config.yaml
time_shift_ms: 100
spec_augment: true
norm: "batchnorm"
num_labels: 68
batch_size: 64
final_lr_fraction: 0
Rows from block 6 of a small multi-label audio tagger, named by matrix and row number. Rows with one number belong to one channel. Each number is 128 + 32 x the weight over its row's rms, rounded and kept within 0 to 255. All counts start at 0. Numbers have three digits each.
After each channel's rows are labels from the 100 clips, of 14976, where the channel reaches its highest value: "loudest" is the band of the loudest frequency at the time of the peak. Only what is clearly more common there than usual is listed. The data: synthesised imitations of 52 everyday sounds, one a clip. In brackets: how many of the 100.
# convs1: first pointwise conv (model.blocks.6.convs.1.weight, 240x240x1), inputs 80-159
# convs3: second pointwise conv (model.blocks.6.convs.3.weight, 240x240x1, transposed), outputs 80-159

convs1.208:101124155091152168122141117110084183177159109154123160135164168092126084203170109146114115082135132141129148206087145108115130122071145165194116084103093134108183154158110148138125084129096128135119055115156066134137065115153135105123091148
convs3.208:168142128155100124123126153127078164148201105101143182049102154148148117190152151080106086102099135074137137161058104143124133125109184171122136088120135107140190223108093065138116103127125116110146124121111105108169139134082104162150119129
loudest: 250 to 500 Hz (31)

convs1.117:178180159128109125124143122129210138106156101086078124102080059136126124184081142139123118151119103135088152179088109089072113156134068150122102109153158167091119109175113091105139173088104082074095083096092130151109129030144186105174114132
convs3.117:092144117108150117220089118127087121110163089084066095069177121116087097184160157123139078142129162105186107174084140112088097098089149123087118131113126085148118115073113117126130079061128130190115083143156100153129110090121190132124127126
loudest: 2000 to 4000 Hz (42); 4000 to 8000 Hz (37)

convs1.174:128104175102149130131097118088143176173189164143102051137096106076102143154170115127162101101096138153064134099085150166121181163126159082152100139156111141171122077178142115166149118096115122111079091117118096089099112136117183101155101154
convs3.174:126072107148141192129151142141156164107118210133107098169069096165170130141093136127163089142186098127152097150136098182120112135118126182113115131122127067127100112144127120095058074102103077189113165133173093095130143125093111097171151097
loudest: 250 to 500 Hz (31); 2000 to 4000 Hz (25)

convs1.238:089139172105113169128104144082106169130162148155145141127150089163142134120099137018083162116128136127162119120095133127089124070112114112139145098119136149093152112131156156192137106188175095096131128117101144105173080128105131111098099147
convs3.238:109063092121129171147112123163082112107202082140091066124096131194110101148152149184113196171152127174088124132127134135129188076095123142139148139190144090148085110100153146193095149208151173134153179104104116078114133159094075109178160148
loudest: 250 to 500 Hz (30)

convs1.32:119167131079091128144100190125126086105140125128098060133181170131081132129149170123172090147192156176122155096122095190162084118118132180141117160080131142123075132162062109112184136086120086131135102138155171130072122093095112140113104132
convs3.32:164131100139146051142135087118105148098180111080213139156093163124151146168134120106067108142158087150088148167124155136146158132110197134091124143099173093121137179104080145153043096217117092126120147115145128110126168106130073091123126168
loudest: 2000 to 4000 Hz (65)

convs1.0:138111176068139156125132131139121091096183140171149120154136153098126147142078146104139092104117166114157119113098140130153119107148114153144106114101142158099117134169100166170092103169141255137137116065105126190172141105037117121129144133
convs3.0:123114122208108100107107116118093216093073130123170100146143079127111147121125118137112172163099152133114113141132120167115177100074174134151150136069084143173116082099118146108130146147114138155108150204157125157155132071130113194098139165
loudest: 4000 to 8000 Hz (31)

convs1.156:106120127143135119182109097118139116118141111124195102140071090110149168107105147205131106165116166086147112142170105077155128158129157138120116112147131137119120079130123155110186190139119128099203119098179167044185103101118130157110088132
convs3.156:156153100095140106120176145139099097139164074187108093073137168174116119129103125090095178099120154115167129177148146100125085120194127116071097133126088182138235155111122133128093129191087099092137062127152171141140086116115088150165165126
loudest: 500 to 1000 Hz (40)

convs1.152:062120153120113111122111128080095101103118120093144176133073181160141135067139131137212117146140076095153076097153206113139127090090118140101097129150136120102142126127167129102151153118126066121168101160082104135112179068110080111140111118
convs3.152:081047105154149137143161121134106072073153151108183148150108144088104146159097163141189170129165200082078118140175141129136092145114140043124071124096131108143155133113146116148093066124130188162098158074189122146135126162043186135160152129
loudest: 500 to 1000 Hz (65)

convs1.190:125143142130081131112133149165111119092124185158135133095136171162217113125151119075131148129108076109147118080169098161137074139136158127117154143098124098115144113183073148178120139106116115087166089164147151128111139143097097163127164047
convs3.190:105162160143133110170106111123109110159121074120179097123138131115149122125120126093138083114122129168122141139108190142128157069126089143082127163126105137120131114080118096137119080053154106214141063102167144128198123093133148105122079146
loudest: 500 to 1000 Hz (54)

convs1.171:132096143116096145113080128188135099043171106137164123191142149092094201125118131158112162102134093126142140128104143160145102110167142120170113087096135139197102149084100158082130109140116164165119157077099114174110155131156128109103136129
convs3.171:126200138081111078073119162139131112148091108178118181111090124135175116128156129084149119145127147126112137136138107103141154135115137132118133159131104130092109177154097107134126169158117166089151138130221145093173133133140196092120140091
loudest: 500 to 1000 Hz (69)

convs1.28:149120152113135086110155125151077161050151128077198127148109131141183134079143126098125106149163144123143141072118132120126178116116094149135104116115109142110213151133117118091127111136112108162120107131132184130125123124173045140091076199
convs3.28:175112161093166122078149110070144118072176158115166142138127126136124130112120127133131172155128179126167108158074146133086153129146094153205110111133145157165139147090183118153165129174116165083085181130072190168148165059156123146130110144
loudest: 500 to 1000 Hz (45); 250 to 500 Hz (32)

convs1.10:062096116156142120107098115144139121149131137068092094154112134124130116158100148119127135101240101142097110114157117085106136113170177092086053146111148191145176116175139069137164171123149103155175110119104122109035136194087097113100103128
convs3.10:133109163135138178153143125131169138107102156114179177145093158090104135152154134123162131117116126141153164088151102165142104106139157090179153135114139139074108095125132102141121153150116116090031121112090116165126162126136160160129160157
loudest: 2000 to 4000 Hz (54)

convs1.207:123099148120128110175091131141087120120129091074138095089164151152098109113106180153115060163106175176160190145091122134131066131159159123116147110130114122123085155106154103144111119127134128136166124091124166106063115128131093115069102131
convs3.207:103180088133117122129082137127155156106096150155052120075080135188139123103108168105144169093088075191079123165042086126120187139115086139087115076184130097121094085158085114106134125081106143086144168135181126130135113102126125194112152129
loudest: 2000 to 4000 Hz (57)

convs1.67:129182149149105167114114134158148138136119118139152093158109134118160181162060119109157155119168154142176169093132153132103085102140091130110093087167140159182082143121092130108060084138081164188125142112127137153154152121156161146118087122
convs3.67:137177103127156154147139134125152120145172151081122114170167096158152135127153141127110118155084086113157172180175158104102206159110112090111162086172166126103105151096112136092093139193126150147139156118152155100137127133137131136119083131
loudest: 500 to 1000 Hz (40); 2000 to 4000 Hz (28)

convs1.232:183101149119140116161119155156092153112154170176130115147173187138081137168159052075094119069143129138156070087148170110146105127086121108114142139214102156143144082131122072084119157140148142147134158114142111097125122139112130110141163207
convs3.232:157168139160091104119151131104137152147140056110102197125163093171171151116124142150118091085159115161124173146161138117116133137132168116156045151126075101159152107188146150119158157081062136073151123129076113148085141103139142069129128142
loudest: 500 to 1000 Hz (52)

convs1.7:161041140177171184140148120108144105137131127198157115131148127092107136115140113133152096092143156176103124146168104152143099124139143139131088148126142179173136139161151139208119156105121190082155133128081140139082160112103131087115131091
convs3.7:141121159147156120170148129114105094160176123140130121163164132121110081140197145123187126143180175130156128045099077122131144140178096076074124116096148120144157154218116124043129121194170108092178099097098104124131169179146109165140097134
loudest: 1000 to 2000 Hz (28)

convs1.116:127246125160116110095154099219195148193108088107093124110161166117115102071155165086113086137090096108156130129125169152219107135147105154136136075120165135123141121105109157117125104142088123116142098124111109164153185043128159160160112169
convs3.116:104102125127131140130115156054152064175109128191105110153077152150129171096116080141095103108070118102121173152127113133098130171149206075107073055185163157135116109147197119103099144146124212132042166132145078125106134105186186121130149134
loudest: 4000 to 8000 Hz (93)

convs1.30:134138124195134116133173157152112141132137144170177110121074152127184126163142109152111116169134099130090117132116118135114108130155086182156123096143132162158111099114120145107061128145124154079111149114114184145163114151134146147133106149
convs3.30:142130103107119150167175123125141132110110137142126101140087114175023112200155186093156065105049144103155110154146157113150139132129108068121193158090108112089117103137139147124214132132141118155156133125122102106162114104122133142123146162
loudest: 4000 to 8000 Hz (40)

convs1.129:077137153112147173106106075098061122152207142148150172093119124147139199155149113139130095084142112091075072172153180105155077127119169091187172155156102122124103061122082155169120136127138089145141113151108138053185165102066139092132136188
convs3.129:078109095118195159144142137139122126065129097147149205155157140130139140127091124133104109169078182149180190066140105095105142140102122137105146120138163162101104114138132188155130093131141107137157192088132185113111132157115144171108135104
loudest: 500 to 1000 Hz (42)

convs1.227:058104139111139139093133121159186131142136081139154029103145132073152099057108106086091122120165136114043156127161130174061081088131062099156135107122168132135121143176184192112058169149134125093104125132116202157176104177116179153118120169
convs3.227:099095146161082126140109134103103117134148134116170088147139146085125138121154189092077152103098168199138144152110134122144087113112099090144075114178116153063157101096170129152179158040099161083121156124036125158117100122120120144080077151
loudest: 250 to 500 Hz (44)

convs1.131:074180117189076104175096160075156098111114113199173180123174163153132131146150139130138162159162179130161149083111131181134137132143158119083109111129147136115132146089127163108103187143107149083127141109191109144172081075078072152110155137
convs3.131:128123115121154144088107095128115134151149140141142113172130082151096148106137178159213142128150109144114090074128102083130176138094116158123154122107101123138149133096087145133092160136074090137133165130140151100156082125120103105109052143
loudest: 250 to 500 Hz (28)

convs1.191:117117159135104127113111180144141101139024154090068193147128086120206166131156104142058210090094172184187110152131130136071124151095136107148165171103109132137165162135157127139143124129172164106158176135075102162166200140169113156100171110
convs3.191:158162114145095196097170099111187122103109100166128142162178080136114143096127118119132107118106147120098104190081110128155129100138145179150101114208148134118137122094159165134119151138188130150166107146173132092121093066093157157138167153
loudest: 500 to 1000 Hz (55); 2000 to 4000 Hz (30)

convs1.188:136136143087145201081162117108105113192106108120082142019089135096152188155140173091089119136160094113154096129104094110050112134085133159214149106186104123171085132129101145110125106091121112087120180134126143155151089195128121103131113118
convs3.188:146085153105112125097151129148094104136139143145140173143170131147156099148121112070109128158073113124129127147162121089148095135141104151067156076089155107092187147090168138113079131106088106127097171116150171145134171136079159140141107192
loudest: 1000 to 2000 Hz (29)

convs1.159:196153110132197187105167156100095112160105159106156125103144057098151127136133191156120116083137109074105159169174068080107133088116113152054138162161088085143139132148110185139191136132091130118120132124083130128112158064144161145143109119
convs3.159:112168108096137070119109134116110173114164117137109108129087134104094127115121115154158164185066145144113122105139118087111103088068030147167102117174156138148092087153130093102154059115148127114112076107135106140170086101146109148072080173
loudest: 1000 to 2000 Hz (87)

convs1.149:147161138104092080172167117094142104150099127103121106140148184152137105168135141092137102108090118138105119173147070088179131141155127122142137124150146189072145102119128083047116130118065076088116133092116113105115096132116132097153191103
convs3.149:141140170168095111172124134136075129101140106110125114119134150111150134118064085162135145134138076113141068115121108124100117189116127091126131091087160115168124136097097114153096154145141056204099166139164172175080156045158097096148115163
loudest: 2000 to 4000 Hz (32)

convs1.50:136113096109121082168123113182124109146140175116088097111141078130076137098162117194135095121134154141072129127141177146171129108127134068103188119126129097118150087103182089132132130169125119128102111166121169116154165096106155093142122169
convs3.50:103083196158181166178134108138129133116178162087117115128158175130150188112122191106121183158133192069221161117125147139149174113120141142114040041126175125138168103169124149122114103124119098163103197162141131163132139182137124129177162138
loudest: 4000 to 8000 Hz (33); 2000 to 4000 Hz (26)

convs1.6:139124115091148187198074149134184161135135127102105107069105179131112159113072154157176185134127073113156134134122164119102135118131148142102170121170083095137157119111155061156144132105063152180163118124139137118149132169116185069123112132
convs3.6:102154128141110097125096158174128170042121138115131094104112172104148126085167078174046119126138132089155159095128098107068208111149107145114079135131147126147102120095149155117132077135115135127113145129144109118101109133115058132165140127
loudest: 500 to 1000 Hz (42)

convs1.13:134140139124115146105110113121144067074106110139033129121100088070118160132147181094125138087166196145150109132085128097050176096094111159110147147180174075086075129132110150134105128089128145108126189071133131113093101120117152124159118130
convs3.13:107117169126105111083087112090153086141134144175106136165059121123118144098118174113128123069208134147101142105091137068069169124127134126161094145135143154183148123170195107081126089157158184119138129095109196129161165115170138124147130147
loudest: 250 to 500 Hz (28)

convs1.19:119158148096131156129146108110081099146107141117144133118139076164176126166093143107131118118152123172099116113120130129163117117151185086144168136105100115188169095109057135169132072132145110078076117170128066145169206119132145118110149136
convs3.19:121119117158114138141103090089183193130197113141163141124092164145153113132077121131120120134136069144072068084161129112107102135108163116075061202141147134084147083114144108181135065117103137089111135167131065155154065090154098110151129133
loudest: 1000 to 2000 Hz (37); 2000 to 4000 Hz (34)

convs1.224:157160156108158150076151141126128086190112124149123150084118154119160165103123119150227171210151114135175062108093107180131113124115066128113203110162076159115089132179158150083097107144123100139020112157132141098127096121131153154164139159
convs3.224:114142153118130116109110126134137122124082036145157107106121178019148175129112083220104162131162091132129139099167180101139095106094177117120136143153130108158108074147116141086161083087142117093112149168093071142105111093164108173113119120
loudest: 1000 to 2000 Hz (27)

convs1.18:091110112127147121151104115148095131115124134160182181155171119159127057157133100116154106129125099165103108150081142159173092104107088160093121142106153136184141116178163112146117080069158125141109128106115152064068111122036092092121175135
convs3.18:116093076165147157162120092177124079102127128140105150143071105117108176061097107114193166110095141081142098126132176111038153133179105117111154097123129057138139171063202082135104102125126150180097126144121156211151111100106184137077148114
loudest: 2000 to 4000 Hz (31)

convs1.87:163109099136133107178127125087127144102131081187163100178123159133085156130138131128123153109116137094089146123152058116152176132128199146149128177119125136168094128134114144105158198123138168162147070146093095184117101119151180163129119077
convs3.87:116168148145075151119216127108131125154187156109144114116072194121118160134122173168141140145110118130145064142028190128149133152133134063163051150128145156102103113121115152155134155094142183173154154162127171183134145169186129183112068072
loudest: 2000 to 4000 Hz (27)

convs1.96:077182207138122107115101173079104162110114059089090141127191218114194109167089111119232097156115165190137168102177130181169140125114104098100150142130153129173137082133129129127126181156126110147148102123125113139130087129098133122149110140
convs3.96:121147173169133083113073101134096053130140191160152120079107144160120091124148115113119111098101139139095118133160155158138118083119143151103115068135129131140210146141119071110131103105133080093094067171119165138152070136184103156122077176
loudest: 500 to 1000 Hz (66)

convs1.103:180124141105105203123138163112204146095138168146139125108115093142146097115176127112166126092132141130103136145118125121099112204124166115169105119158068106172122147105108142136192127154096145113122148096127160126129133153155116152159119207
convs3.103:074118185119210159161134109161090113122187137197085155155100145158149134125104167016088122113108134126165169091156120089114102139095167179188169106084090192136159120118165141103148194138151141118148135101105162183144139131121116057121056124
loudest: 4000 to 8000 Hz (32)

convs1.75:084108141112189096143137094145116155078102159123182143106056111109100093134098162153081139144121124143131101086192078123085105093139110143158117109112151089130083112118224154127192167107100107151145124161070081120090074091115162187142155189
convs3.75:166107138146080101112115130105100109151110124108109127101130121109100171128106145138107121138190126135089136083146180086156154169076145071141124091165134128082146168163087167209148101063163150123167105160143141120096161138135093139200145141
loudest: 1000 to 2000 Hz (38)

convs1.182:095098174150132155092128181132128068079158138097124083149093131179114136178110118117112185116170144158127096097163024125112155099109144113135112106132086136159099128142115145119141172093158099143163129145141107109097086166155106098120133161
convs3.182:151154106072091109142162033100192126103108094119104171115108135146102116095148083167105130112088156114170164096184127134126162102130148094110078106103131144160152113124136170129157132142143073127088155111106078128132179121120080095107143128
loudest: 250 to 500 Hz (28)

convs1.113:105144096113080167143131178114144055176127114127123130146105072018202176152108104211138084096081142114133138121148113164161149132115119130134121203164084156168093112151132109118107088102134109137130057117127091160183193017144150122120147135
convs3.113:139155132096136115170137093143143144084124124103123143163092135196084109173162165191124107119143107127163173122134158183181188141129093128100127128117145136135140072115169156106141156146113144185030153098107144206135123113102067097091135101
loudest: 4000 to 8000 Hz (41)

convs1.158:111167127060098115130160150133134094144165146099133163156104141082089119184179151137157135186164134149087114137108115067089124144137151122147117111174113102130159099154161168145125110152121165095132110109125193111106148178123111103101155180
convs3.158:106119110194092091133186128115146174108136161130114087116101094104145164158130145129120098158090107138151103138098092108149161147122159105138138144134195131069090115064147116110092142087073108087122107151184093099129118173114137113111107047
loudest: 250 to 500 Hz (29)

convs1.206:090113158160138138187101128098152214114145106115121177077154133055080152126185000141145135154184152082146073152118166154167104141080162153150125159156121153158173140135133077118107157108158173195093145120127137128079218146173146184078117076
convs3.206:152128171157123163140164155178111088173135143141118106103143150152174140178139100121107106119144123087153091108135071129100182112132129134128160156141123006155161167157094195152122113148128120111149169182073164033182091144136162161087128080
loudest: 4000 to 8000 Hz (33)

convs1.125:145148149110111171086154146121159090123071156162139160107116131136132179127145147128130112059148121143088152107049115127136093121151141134191224101085068103168123073157117106099143112135133138117118127166142082104130095110142099155139158135
convs3.125:097117122061158100091178094069109149157183148146118127134146113127188081121113137092110172143122042148141103092186119090128098132076161131121193063169055157125185100156192114139088135165069087110144157096145103169128146112149104146165182175
loudest: 4000 to 8000 Hz (30)

convs1.162:125186148141116162145135171119095058117100133073125209131119132149132131111109098118101128108144081129166127111075154156169153153120154108146086167130135134151164092152149138149128176136094128183158131053144150124074182073122133105080145148
convs3.162:138155107135142109125135066077187195094173134141152077166142066110084149124140130156152129106056130129120095124096063097144137083125127142137115104160108172148098150074073134143116171131141143066085083082077133148028115136144151093136123139
loudest: 2000 to 4000 Hz (33); 1000 to 2000 Hz (29)

convs1.200:110142108163133118165094081152126112134132094092083131166089143143104212106194125135122117052150168070141144136173125146167096152116149131098119107106131093118147171094146112159167126093131068128116116107118133098143103113083123114086113151
convs3.200:117137113144106044121062146162143149152138164146096168177137162100099148125160123177148182158097094104125140142173173090126186150069129144148094080143118164134107102177171115172100105135187138105122122169152117130119142122087132136123119156
loudest: 4000 to 8000 Hz (37)

convs1.40:074109145130212113137176157102168108108144130112107133095147197084124142135105130054136119174150152116067110116104113141135171129108138123152198103173101109135177116141147132107157088123113185154107162090133151102172141187122176150147249105
convs3.40:135149144029150101096092126135148148159097123208072135123214165110083165148163140163129135068147134125097184147131138109093121192162100073147159132169113133104072177117134130103086070151090156084120100216144105145160139113137166129095154153
loudest: 2000 to 4000 Hz (55)

convs1.94:162164106102123103081102132081113112168169123133182115076105163125132143166111123093099176083111048130124136124109124077100069168144126123120158161145213174081112143162098155076158113125105178134188145145135092143112117152086171073143136180
convs3.94:159154091152136113166151173101116158147137210168126114112124139130113121162117134078154063110141122165139136152147102169151098165136132177144190190142184128110095136100126136161096159152115112113114176116133139138132154202082169157139119146
loudest: 500 to 1000 Hz (41)

convs1.17:063167152117100143150117131123134125075114149117106108133165094114121102138168105165157099122095130094170100152104197115093194077142122132107149123178159174110085082111080137153135138132112176069147119151096146115086155174178143094095162097
convs3.17:148126141108182111081074119103154108101197120104158125112076067110129131153150101133184100140106146100098140132109092137128147123133146147091120082126086067103197140094165086114136139172098197089090076154180108160065139096047100160166118143
loudest: 500 to 1000 Hz (35); 250 to 500 Hz (30)

convs1.112:129097151147127072142098084108128165080151163108077149085131152209117111091132109132184114139086151131113161141107091121140112108140140141131108118141162126090122133145123137090151139119178177148138111104115140069148118109132184127220140074
convs3.112:135124186087103163147136105092116110116115148084097121192164185145122110101144153110132147134116124117123099119223101134150151123136114119149122081080113133098108062124138114123050094173079085129128114097121073118177098136071059198151126127
loudest: 4000 to 8000 Hz (30)

convs1.237:097097062124103163162068110137106129122148149189111092199098135189118191117123119130135089157124132157111138151109176059180145100086131095135081075195120103130138157140119088069112124120071153115141169144153154128150128145139164180118094097
convs3.237:171154131146129139120115099085159147085167173158108086122131071148112170092123136107069119147106134102074177160094119101206133039161128197143076156154128040163123094151099185147143112124167106118145168061142114052154135123122111092098127059
loudest: 500 to 1000 Hz (55)

convs1.166:181141108151104109136144119118137226118141127122063167174094150194114167146139159111119104066106145096070192118125160157154144137122114155137119126151143100099052178126134153127125101105087156073154159153146118168103057157120157045182087126
convs3.166:119157142147108112142127113175049108140123098086132102124152157168102165164154118105127145161195122117135147179085167085108162098094123154091141130110116198115138141118160178106136106121122186128151133140184102142063109113092134178114214167
loudest: 250 to 500 Hz (41); 500 to 1000 Hz (38)

convs1.66:109125167185072114121159124078135158146154137073104143121136228158098102124164154160171137106081130125119107134110109083181103160130109181117138066108055120136144191176047255103140132090098102136123142105139139140111095169067170187132090160
convs3.66:184168130116143137151094172084176101173186154115142129146172121136072132122127135117189092066185168103102087109143171076135108116144156138102132149106136120122099109163093047114161120137164125067142109168102112136110126117098138095146078150
loudest: 500 to 1000 Hz (48)

convs1.61:158124145106146120091151150176164113164133111157156139143117138156120108107200165103184139111094058171132127131077133108168167128143161107131080133123146162156098124143171147137132097158166156152114134159177056073094111095091132155142153153
convs3.61:154153103148184147125133095149194103130143153128100121089103089182147111113083144161135087142144100153169121131110104147121142106104131091164128146144199134117093123145157127120087169092070073144188144126136146136031171115140138087133141083
loudest: 4000 to 8000 Hz (67)

convs1.62:105206136130132166101071158150119077108118090165112112170095162155084137142112101095149187079157133108138095112074116132132166140154124126149139135166130095158100088142129145111122068050177146139204095182118177146146098140128104117128123137
convs3.62:138187113142176158106110095125103114134130079135055165117119106156130102143092135126158113134158148138073137142114172134128155138103074129108194119053114086188072102115126164193118147076126119117111188121125117231096112133075137179103160117
loudest: 2000 to 4000 Hz (33); 1000 to 2000 Hz (27)

convs1.85:142187138161097133142126108093123116077104110153155167125145168152111099135070159115159138115153172137116131178083180116163141151113143100153129136134089158132091140127109132088111195146161134088098148137165146154103192104113160139159086151
convs3.85:157159178168077154138112112123172036117136163125102025135147194135116134134112218125131095117101167084102143137112136083183131128139125098168141118065113157114171150186141144111129191165143174215148115129127114135115102167113152130116116147
loudest: 2000 to 4000 Hz (33)

convs1.44:102155165145112124149209149123115111021142151067178128177081109200143186106139105153141141161106152121138146096098174092154154145139119154161166144162147140092145106113116107098141110168161096117126137106109101106120104123114177113172086132
convs3.44:141176142194118159102144116117077108126100138176172117179148188095115124103174155166089175142173146103146143151179100153190078072122134112143149135133175102137160118068177110138189181101141196112107143187108100185138145092187079155164138088
loudest: 500 to 1000 Hz (33)

convs1.210:075170137069133156130109142118180105118120087145151195126138150169129162097149153117117107120117147159136131125062141165080085137130129145100103084170155136072095186150116107165190063135106142155151118155097145159048165117158103143144149181
convs3.210:109122138194101174099150134080118108115126084159127109163088123129148104129136160181096021103139158196091138096132161141069026158143125166071135070170145170159112118178175097086169070126099103142164171091150117123119095125090077127141129125
loudest: 2000 to 4000 Hz (28)

convs1.81:149102123110153144087146072126130100172111117085131167127113135117109115134126134082140119126113119124129126197079127161182145158116086181136105141083156143166198207141214145180099126149133110100089102124143117140107107138112078085094146103
convs3.81:199143131137107115139150131110090133087166150096102094148178166108144124143101083112169115086183154137111130123130109145123177125137098108113150129138086115113100158127191130079168168167135108142145186105124195148155167115069093133104130098
loudest: 1000 to 2000 Hz (46); 2000 to 4000 Hz (45)

convs1.12:032121141178152113171149145149099109165102097160077118200173124139124183126158138110133118118134102125117120068143113139145144149141104170114110042084127044117123134121173089112144158127113106100069038118145106123143154014118133099113139071
convs3.12:101085097054093173125131125114074103121135158154156149117115100145167131110151098095126119112039122132089111136145141077109117125144135228147095150100140142130134163170102115128076132139094119126134135074136143089111065108117115127171158149
loudest: 4000 to 8000 Hz (51); 2000 to 4000 Hz (28)

convs1.193:101128100167147129173202162071190080068162115149176101136132083133128182127160145104127118174100119128080098148112105099119157114125110170137140110186106151158130157162179149173107122114132094094129132140120148119038138148133128131162119155
convs3.193:105173219195093181140171101169158098153091126121092157119182060160138106138107091123169133123091058168083124098117131116156086115075220153122145105116142112142143103139162130126108129114148094188120089174113153097147170098124172111082119179
loudest: 500 to 1000 Hz (35)

convs1.65:153121135128075102097139116105102108116170124152105183176102096121137143124078139141183158136133217127186166155158141165142159163142173096155063122151131127125124103099077085188137130162175179133127133077113128155151136138177116102137132157
convs3.65:090158140102169155134143120126140139183112192123146116087180096083183144076142119157139054151156103134148157139068119189087132129075132066116088085118115154171154128073075170146119095122099142121145106109143139116192092175068127156169151126
loudest: 500 to 1000 Hz (72)

convs1.130:114085127154169122137096101094081134113097137145176132122096108149111182132137168074066122126131138095125126157103161147135139161150152126078093108090181199169101076125135140140120177146093118064123112103072067126129121104115201107147163087
convs3.130:117104104126080086142069109099135160170111086127130112108110080115082147074090138122127119117093085172106129123126056086110116096138153127136104121131137083162115132106061122075058137164090141164088113056137145130129171087181180199174131134
loudest: 1000 to 2000 Hz (41)

convs1.4:129158186150134117098129143145172131096139085197097114101122139163120142150195096157092121123136133130145107111131073140011102085097168151067107163109118155130167106122072117143169110167106136100136136125057165109159131183120193146130115142
convs3.4:088172057097143098130235125092078151138157128162136173161102154146130101107157114100119110111100119114086100184130139118117120141090069145155144144172189158073123102191120100110097108114121066184150182127086112105125129132144083089182136136
loudest: 2000 to 4000 Hz (37)

convs1.97:155107137150200195164114088136103158091094178141151180174162100151123126121185143141128125137145161096075171151120104124126094130120111117091150104156119122132157129117106164152194050114125085158122145085111155144171093151145072118140102104
convs3.97:161143071071113107187090133060075086145126119141103067109111116130130112163111130123120118146115157126091128132146121088158127086138176137114101123131135118124081172137123128156120109068174144090154082171120089078153088129165102139134149130
loudest: 1000 to 2000 Hz (32)

convs1.154:109066048100120223116119104095121064188107082129104100123120123105184138085078133110117142138045120131186136139118139144128082074117109139098121095168137121146137135105072106153058126175152118159098136088203093138118099197123165155084138128
convs3.154:145091166099131078096162106116155151109080175117100083132090143154108167088057109109156162112088113105143170100131109071196162151170133170000078123115116108121139137134137153115152109116103123073086097168111174115142154062144154124101131132
loudest: 500 to 1000 Hz (51)

convs1.36:163076136123213121150129071142110057100159132178120186167082163139113082150151081075100075117131096135113123116128146085154138112160182120103103183135140102166145163124159094118086084123070123175184110159162135079130109160104101097115102151
convs3.36:160151167110171115177118114139145106150126108128098106112084103102157128144080125108138095109101155166095129091117136095111131091141138143108118090112152105102110167133148115132154132142167097133093136112084140137188106170175102094068173160
loudest: 500 to 1000 Hz (43); 1000 to 2000 Hz (40)

convs1.55:095156185185165118076163126096094123088103148117152127145114145176109160138150113110116123162159161138059100144116127121107123140063120093160119108070118155117068096112028168126099075110074156149101185110202136108089124196120165098194128166
convs3.55:151079096111068139117169151200105113150118149090102166117080191056167131160136150073133135079141158122088181170116086150074189134064174155112127080185045114125158103103093116120114129162145102098160153109152129081191175128124082034144120128
loudest: 2000 to 4000 Hz (25)

convs1.123:149140130126119142090113097201106093079095121155129116098118144100115136110094153145140173131140085146127154131169149113167153103144115181139100070159199170117193124088170138157116114187141152156061163117110142145115126120150113210151123147
convs3.123:143112113152131153123126087143088103099135103136092156060077156168117073153097057171149123097134216156161079101197104135111144144101159169076071138085125145126085088159108118187132144101123056109122131162095108130107133125163133074168118115
loudest: 2000 to 4000 Hz (35)

convs1.38:140117059150089129160124142093090103162146134087136125115148098159128131132093170105080116082144134093159152124112126104106095156137084152147110113109176175122091115093117125124155148185192132115082119173118094121167127139154170118123076118
convs3.38:085103160102152188149169117136137120128145139107137198154171140136131080198134110112109116175100191152133150053147150098101143163117046169121115162133140111155121143156128171070121144033116173124074207111130134096138201099074157106149162113
loudest: 2000 to 4000 Hz (40); 1000 to 2000 Hz (37)